From a checkpoint of a small image captioner: 97500 training examples.
Rows from block 3 of the text decoder, named by matrix and row number. Rows with one number belong to one neuron. Each number is 128 + 32 x the weight over its row's rms, rounded and kept within 0 to 255. All counts start at 0. Numbers have three digits each. After the name is the row's rms in percent of the matrix's.
# fc1: MLP up (decoder.blocks.3.mlp.fc1.weight, 384x192), inputs 0-191
# fc2: MLP down (decoder.blocks.3.mlp.fc2.weight, 192x384, transposed), outputs 0-191
fc1.355 085:093104169184101156148167116107110102140126127134094087103179177075192134079126118185141158054106134138143105121138111167106178135125174153147128072103163159101119107052127154105098147143151076123066102138119113105162124153154141134122132116179154125103124111109120112134102132117125129157123158111066148127116122119070101172121130114139172099040107110168100122089122177119190159104118139178115135105074100111136139112188108189116072150152125047142102145151116144128174148131174142145108087112096148142163156107132166154142048110152208085153144166145152030102084115079177127127
fc1.356 096:111150136097099112139104155088085124135122150153135172187090121141159139086120112110177141098134160170106083151122134140091178084182095104099114134110138101151103157103156096088073129154155186069103175089130160035125051143177143180123125135100028134137116077188111097145165081106154146100147108099129150128099100141089186165102078136183083144135143105119135159130157114104135158117109135101106102128134155177174099163182175093155165089072133125131150124174097070136131138145117137143111087125132115117118134130195122180135154186168150144178144187120115191171094135186142115107
fc1.357 089:141088135082118166092135097151131109155133140113130141114048081079153132134080116101102141091126000163143175179160100121156108139071069112125131170144115107088127118153105089109162151094163144104110137110176122155115080049147159098096052138137186071109147162139131151168093133106172167142139173137139091158120127129148176097149127111125134079100133125096106106066122112071115101117186146134128167107099143126104189092103195170071149103085108143128084185075116100162119160134115137154164061126119116159080089108132133115123143144164088140078102159170136154154146138141109137139
fc1.358 092:113168138091169130126106102112135089117141148149144166109108152161152104149070164124093145144050076138092111146078181145125133132176114126109138172092156123133157181121076123097142180120121144120144129184168127135179085112163156059064127154145186099116098146160082137112145155098132117132140058114147104142156145112161089132146144098141175102171100089093203150097118167109169136136132109147059123139104167120081067187098120168147204151094084162148106112132116152141143117114099128107155133104108060120107114100167020118124076097149063118065108102102142139102107103158110134063
fc1.360 087:097105149121143117128137136069110182166123133155120168135124110173153115131050108074154085098123123193111138089088139118136158119159153185181074099160133112148123143164121079093141113099044119123147100125128112156146196157124158083103061135117036124120102136138156137077155086089110128147145099104142142090107117150214179116085139134138100099164133163128169140137139094107122144137082066086109132154113117088081112138072113123238105096098115055130047136111131137088137069131156105136201136099173109109152124153142089120124123081131147144147136137135135098113108145129072156087
fc1.362 111:126089140092123109170173102132129145198135104128105074129141103110153117074128127170118125128073132195107083151153129137159171111102162082082117158172141111131118111131127177083096175130099171163091128083206120130143022121184132170083138156197133127124047158126166102111107145178189113133137084104107158129114134184141083187191130169110144157046155129105101157166106158114155180091110103098119148164122110071110163114136115142107116143124096133155108137111104080144112197166127143160188134139140147088137122150087143163141167093125170140131177147139111120166057105141137103137
fc1.365 116:129126087155167128138102164058131094134094085169160181204108153146142124166152148095159130114077124168129133160150102120140132093193097134134077159150140131108196105163141081103147126125145197092159130107089122103171159139154155080096131149139142132174132101186111069165164129159183169104122115129112177194140124117151164102166105194139123147161146148128121110092154089068104121119153105072107072088150097155184104165155160141159131103110159130110149157123161083128182135101149100117075083093174124094085143136114067165196067160116147122141108137074145123163067109159096079100
fc1.366 087:205162079162045041104107117140109061108151105100141168115140083126125153095122152166128101139097139154096127133141118118095181066106122147118096158118110105152131183139133129133115144118112133111133118085150147122156062124133127093086162153122106145150118113136150146077089158231115155141112074110172128119121119147124141169152155134149093168102115111098091158151081142105120218113123120115110153163089149024135119167149114048162140115145107077133174192085122135137109171136139146096174163115136078164137100184135142173148173144111112131118149139132126048104161200158162135147
fc1.367 093:099136168101132146131152177134108106163098148125160110148180150150069127063124139159115149138164098098167163103154119202113119147028142162097173139172094127121107165135109120129077133153163144168143179153132114206075102131152144134159113081097191158089106103102080131125088080098145089067130114123125157108130142161115081152138092097157116125135095142188127103176176113142152078085164141150099189073071078112092146134163174124141122107178151121106137099083140113114124163129093169112082176096101104168126130116116174145122134081142142092228105173159123116145127157195137140156
fc1.368 094:116119119118122080132187119107113109142070111155116083100102150191153126138148133133090088121142092136169133116138094091141163134105096049106174064140127093170110136107101114080119187102090122143068106170109157168141168153126110152150116088094112159110162157091156115122136140158158060117170119084118136147151165120094140073161154094134109138080124125178091157139096125187115159116141129107174113103157133138142134141181116166064110075168118108188151098066103132105186137155161145126118158149174193106087218090101165162130128147084102111166215085205129109124154092109149157156
fc1.369 075:127170090117134139151175158111135136085153128097156109153063165122098089128100153151070097112085113072123165146148157139123105205147166106138171135105115087092152117131197123085151133137116151103124118119129135067104094212148109157067102134134174176090129118126131117131146112109206127121158119133142183093144110104102073125132127169105177092122135131134160119139115123089158139085080187094070088066070128104137096113157134098110089134096125086151118156116118114116118135029101145168116222117152133103171110104096102216126134202100147135100120106173188182142118143150153143146
fc1.370 095:161095101058157122071111075185122129169126163148081083146121047125176140042106105117099125085100132151087123148047145162090168096127112108090101185112116107141087172083114180100144213119176167116146145147167151110102071078175109136101108138141076152140118085146154155087106154110136095086129121095119159114126115104121108125156151102127166109076109124161118142127144206159131152094117120124129156104119138061097121094145113133112125179165136135098108114128056094155086167159162110231160130107123129157090134099093142157149099130206124082116098134144117113136118126167120098140
fc1.371 114:083129143145111121139160179102171107121131142175085090092172114165154131148079132121108119095087168141133212074162129149140153138108159095092141120104113099131168184109136167139069156124098109200093157187116137151127135151095160122138101125096087108105141108154127147185128114148149048106166142069165120096154174117053080098188132085100061173097141127128129130179145122145123145098104128162172125059138123163101115123164139128132128132205145158131138107075083176117156095149145151130104142111119157078133217089162178099121162129138148128153114044184136116091106104184154145145
fc1.373 089:142113111078146182110123151135069139130082126126162136195083160173088123104156093104160110121114100073149167067122105104174157110175135124152150060128119151103039151131153083115123109169068077120121123124129095188088125175111140155084098119117107184180119120108132131153118104064087095044175098174143142136162129169173170141140156144171093114175102154121110094157158106118141096108069160083159144106129081109099112096164127142174106112115172159144105127143134119151138054157125176110112111097134148144213106136113137157198141095181133190143097159170116098141143108168130132123
fc1.374 090:123133096142133135089122162060170086156066132156133171204065102113108131151136139171112153131095136164112106163113121157145175129159160091123169123132062106198161170140146119127080157080156150147160126169127115100117111165160196092168106186088132175083146115109113085094123128156191151145144113086117119123128206129064118134188120142087148145131146081097139181121156171170151174128133138128154110141133141187087120178148115127087127147174098148119135133183127075101183124060165150137140082169127078124039156164112109096097100162156111122125100151070096106102102116138098111108
fc1.375 095:067163127119081054084157123113155136135102150112121179167058209119106186183132068187171182132081110112147152140105094140118158098169078147112154117120104063116107145166139152116144167123128126100134140133127128121165165137122124065089103196112135127110095116170104118155152140094139182154194140183153137116165089112136149098120156083172187120158150115099185137133126138074168188179064110088053119138130112126113136144061142117100124126157113107131171100145156168123125079082165156126179102145137143074145134139118082103145111148113124175103099081091157100067142130119116117082
fc1.376 113:145129137149132122063071137069134100141095163156177192186069162120131092177139130074154109059084061147135081141136139153129128109210098099093149140134099102128205074104165076076094120134168161116150155115093140078175163188119148121108111176118106119148094097130144087138156117084154148110175070086112132170133123097100162134135100169148091128163133142091181132090189127096171131152141102090118091168131159141101105171141182111139135096100133104128151149137161164132178107138173133164150149130084123088082122196165150149160120192168103135127129139105149119176123102122154075096
fc2.355 091:084168127132136133119172153156111100114095133103100141153156072166080120142170138147063105118138091095090150113105082124174061074066115122097143126091136118128183135163079215101099138065126160121141103141112150166146115062122116140144119193132138095115123134150172138166147122152127105119144078097178124145159146173153115170193133071150099156132159076089106128162081165101145122127045098068132162121166153100118150076127130124062184087106179102087125135061141145168133097134111123131161153094168122118144100174149159131175109102185133104097093129117094205119072154148125150126
fc2.356 098:100127101126176056156098125168099094108065120068105132176111132130136155189128117155089123160157090102151065154110153183143178132138112084086124138125102110147165127143141149047137108124160153162079092139098184159104108083124155162183142151155146090110121122052121091114145110123162121143114105098151146161157151127173150133114157150171103152111105133086128178125183158134135121157118144059119175222165161133131096118061128132131131136155099101108169195100203125159136152123198123111099144116092128153160094158144152115169115160161122133104091104115104173130149160025125077160
fc2.357 097:158134163142092100131134214185107161113095159134174091162137140139156128114172107134234171125112160175116064133175102104139180141085199160108112141119158115122096143100152144159115063145114124115141139145112147103154086159126121103120114116140128085134166093115105098097057114150120137135139140158166138118078179109153103087150110125098131159132134136125101121128120175076158050102125136072109131136127132171146167183140071163111083179155102083131111096136112123077174093104089118186138125107165077116148101130072143187039159127128169125149128093136178051093090123156109177139
fc2.358 092:135096150146122131097182134119135116095158123113108162067107162109109130128173125144136119124213122129188156139154090127108133130109099143161163118116060129138130153101172137191132140161090112109084144129169090132086182163103110155163115067144113142170110123144148132082038061152108160116137125118100132144049127114153128166176112117126066134155134151130104185105098146095090102138145135179092128165116156153111178080098155124104108175163183086149140113132125162091168145072155153069125094158143087184154135167111171103159150124065124183191131093125107120179113119153207076196
fc2.360 083:106102070152105172104146083172124160161035154126102135166121174101134151133149152138105111109146163131134091183127144134146133164163071125121177083150115165123143123099119097177113131152150119096113088116163134157117090112108177146125166124150188112129141121125096125129064113135150127050147119111088154101171148046141123098051117099069146115171125065137082143157109149190124084098149205153113146086179105127076088158150108174095137161121121165134167102153136146167095099168116083125048150132109167133127135084165127079167119147046090111162144104108126165174119102089110116078
fc2.362 107:025136145133068097126127114127144127090093168123113152114136100138131136126188127157115150124205133138110161169087099098143134118112098099111099148126166125113119098111116171110118069089175129107075079126119140110162102108172146179170129171102160104142100138136136166122147133110110128180120109109150157102096128151118129176147132140113142119088184144095145170091146191165124165135106146119119145102141119150180139102220145151055153171190155199048139108078186131123152157079111136106158131044094182134166189144145215134105140109167195134110133141126096169118099143163138169113
fc2.365 114:129182162145150140130128131152125078220147174098155164135111099164110102076090157143146113146137140093156089110134193111137129080020113115117120170095125139103137113141118094109138133087147101121101117104036161123098101091150132119158160108135122110155133149128110094119100121143101129108136084151132090141142163119142150053150132121111147115124152139174147134102146111104101128171180130116087100186110117129155195092152106102132128122084198125105155157190149131130155105135151154138178131157079129165097118162188159153166123160061075184227103128123154181111136196092138039097
fc2.366 093:070103154071229150163127156126153202103079106152095077114113141080152155125129133116094169117172145132159099143147132157123103169130126103074102137131105147140128104080090155115102173097139171141077133168141127135102127119131149156128073166142152129116110135132105168081134122099138116129168176055144232150097117110072148128103124108168117101144139128167076142165154134136167120153111054094065117151131117141127069130090124177101137118126126140129132064185175137121137115106142099119107139106155185132132190118171171112094078150190175107114121120108128183131071071053124189128
fc2.367 099:096095097099116134133160108136130099086184067110121107193137110152122083231075143141123136144161176125092116113168090162197122141110117146115128085119184088161153122140070139134103115137126083150105139127146153104139126121119128152121149115106082158192140109181149121132159141156096115132159162120095125172152141126137159141202173145135039119088190108123138108152086116121117148131095128159167115119113125118102103172066167151158209151105147131172111167145086148189158083170089141088127105116127161055174174132161085137104121065150124171049083106170107120152136089126123083094
fc2.368 100:159139099160161148108093097125138119108199071103144122110180110059169118114084119128140158141103126161103119180167142152132114143111164119128108119149172094129128124147150185171102126099176092204090148153109079136155112097093146100171109159064102107102103165148096122176124092179133102150098223088201200117124091147108140150165167129105116141152160108151148157160144115126168155123127121098114094122117035155132086122122123135084120127121130119072092167047153146117104114062062109125135116113079136146130168166226150097156152135129155132113143092145119139150086127178066151122
fc2.369 087:165098102162147132149090119139102091164119145141099139159148094111130098103162078064113139077136151144124094135160087172112114034081117114147131127129134094124051170169117096127080146155153114160136143149151147178167194108106134136131138111097114101184165159146158105176096168123126134163109108155169123126055162152127166120168123040131070159159160106108099137134112045171121090162126094182121159109104073124112109178109158123179111120207179167151143112131140151133112101160128125110142114106153126119108175196134126107146175068145089187139107114051146129101160140154111072080
fc2.370 088:034122109150154103146152162104166137115071161085106109075138153110076156177167132141098174151129122123153146161159098150183118129141144107183190103119114165162173112126137143122108059099126158168046113155166141148192152095103111158142134155145119156130122129126092169178120100116138126178117129117165135113117111095176114198154133125127141082100164120078122140146077195086164134146091166121141112124177121190164117120135095132094087124126111124082122125103168175153126147086141110046112151052095127138167161095192145138134137144128197071101198149125131177150092158088128148175
fc2.371 127:113127102098098122088186092067148113104186086122137100116159121120131061172095135125123192097108080132115170123153171116118079134113118089157115097155137115143147116139106137083118179096121086189116163163123144171160141131089140148149164167047100117077101124171142095106109139129174150192130187093175120148155080140121089152154182141165111147138177114166165149177124075132147159098114086183150121104082118140134113104081121136092169128118152140172124172030102160155135097113128164132094156128165134128152204101206165122177128129175115137121104103203118090121101168178124108126
fc2.373 092:104106076121125094080128100132189105176217127132111105182157121133132069168190136158081168182061139128165172192124114083140126114092117104098118125088142134126151183167152069150117100146137078132077152114139131191156114157113165149138095155147100146163168157101140098182153144135154147108124125170123120128119173114083131125146086153118101126089149103173082110112129108175139087117103131119137155035100116156095129130125121125123129119113143141110100147147102083064075068180136053173129183113119152133097150120168062099174082133086114140137135148097082155079162120179131060120
fc2.374 094:142111108145108098127111081098112145135106137099106159092116123124119128121113114126177154092181076109148082142099198106105132120117096123129146136125126076059121073104100132107082137130121151139077174134108195121103145137173124105106158094148110118124086117135151201115081094166079099066135120109195110119192080124174122120186114117163075165201129130129146127113102121117091116158122121154093088127060139129160103037091102101170136169141137080123129128122138198148131119142104167112137145075144155207137161094160167148206127147136178137118152078117149199155093175090188091147
fc2.375 091:170145130157176144098093135123157093116091147118096158068127135141132115094109169096111095083083133165143150147107140090119104128142156149131082155109106170165125121071137058141120159066056126089155115170108134132168187145085167130150138097171115121062136145061136138106076107122097153128125107109132146113072156130167094083063077122096117110166152159197131197131174164136114096138163150144161124123067128121081090111143119098146144098138185102113119140136098118144103128206133089161092150194188101168072166116169147103121152148083140147195119035188129115111131123156136121155
fc2.376 100:144104159118115095144109149178109116126102167127120167141099092115108126098100085125111131178134103071169094124121186157107132095115077118101102165116130098133095123139136063090111107163115138137069100146074134142085185138131186127165180145147089078096123130127118081148082129137084137127138151119107065122183109146094102117182125157135045179134137096153135183132139168128038141191148138131091111182099173133146090092096145099163211149120173078123176183129139113130105104095124145111093115104136155162142127112170098140157123157106148128183120161140135221171120149076134038098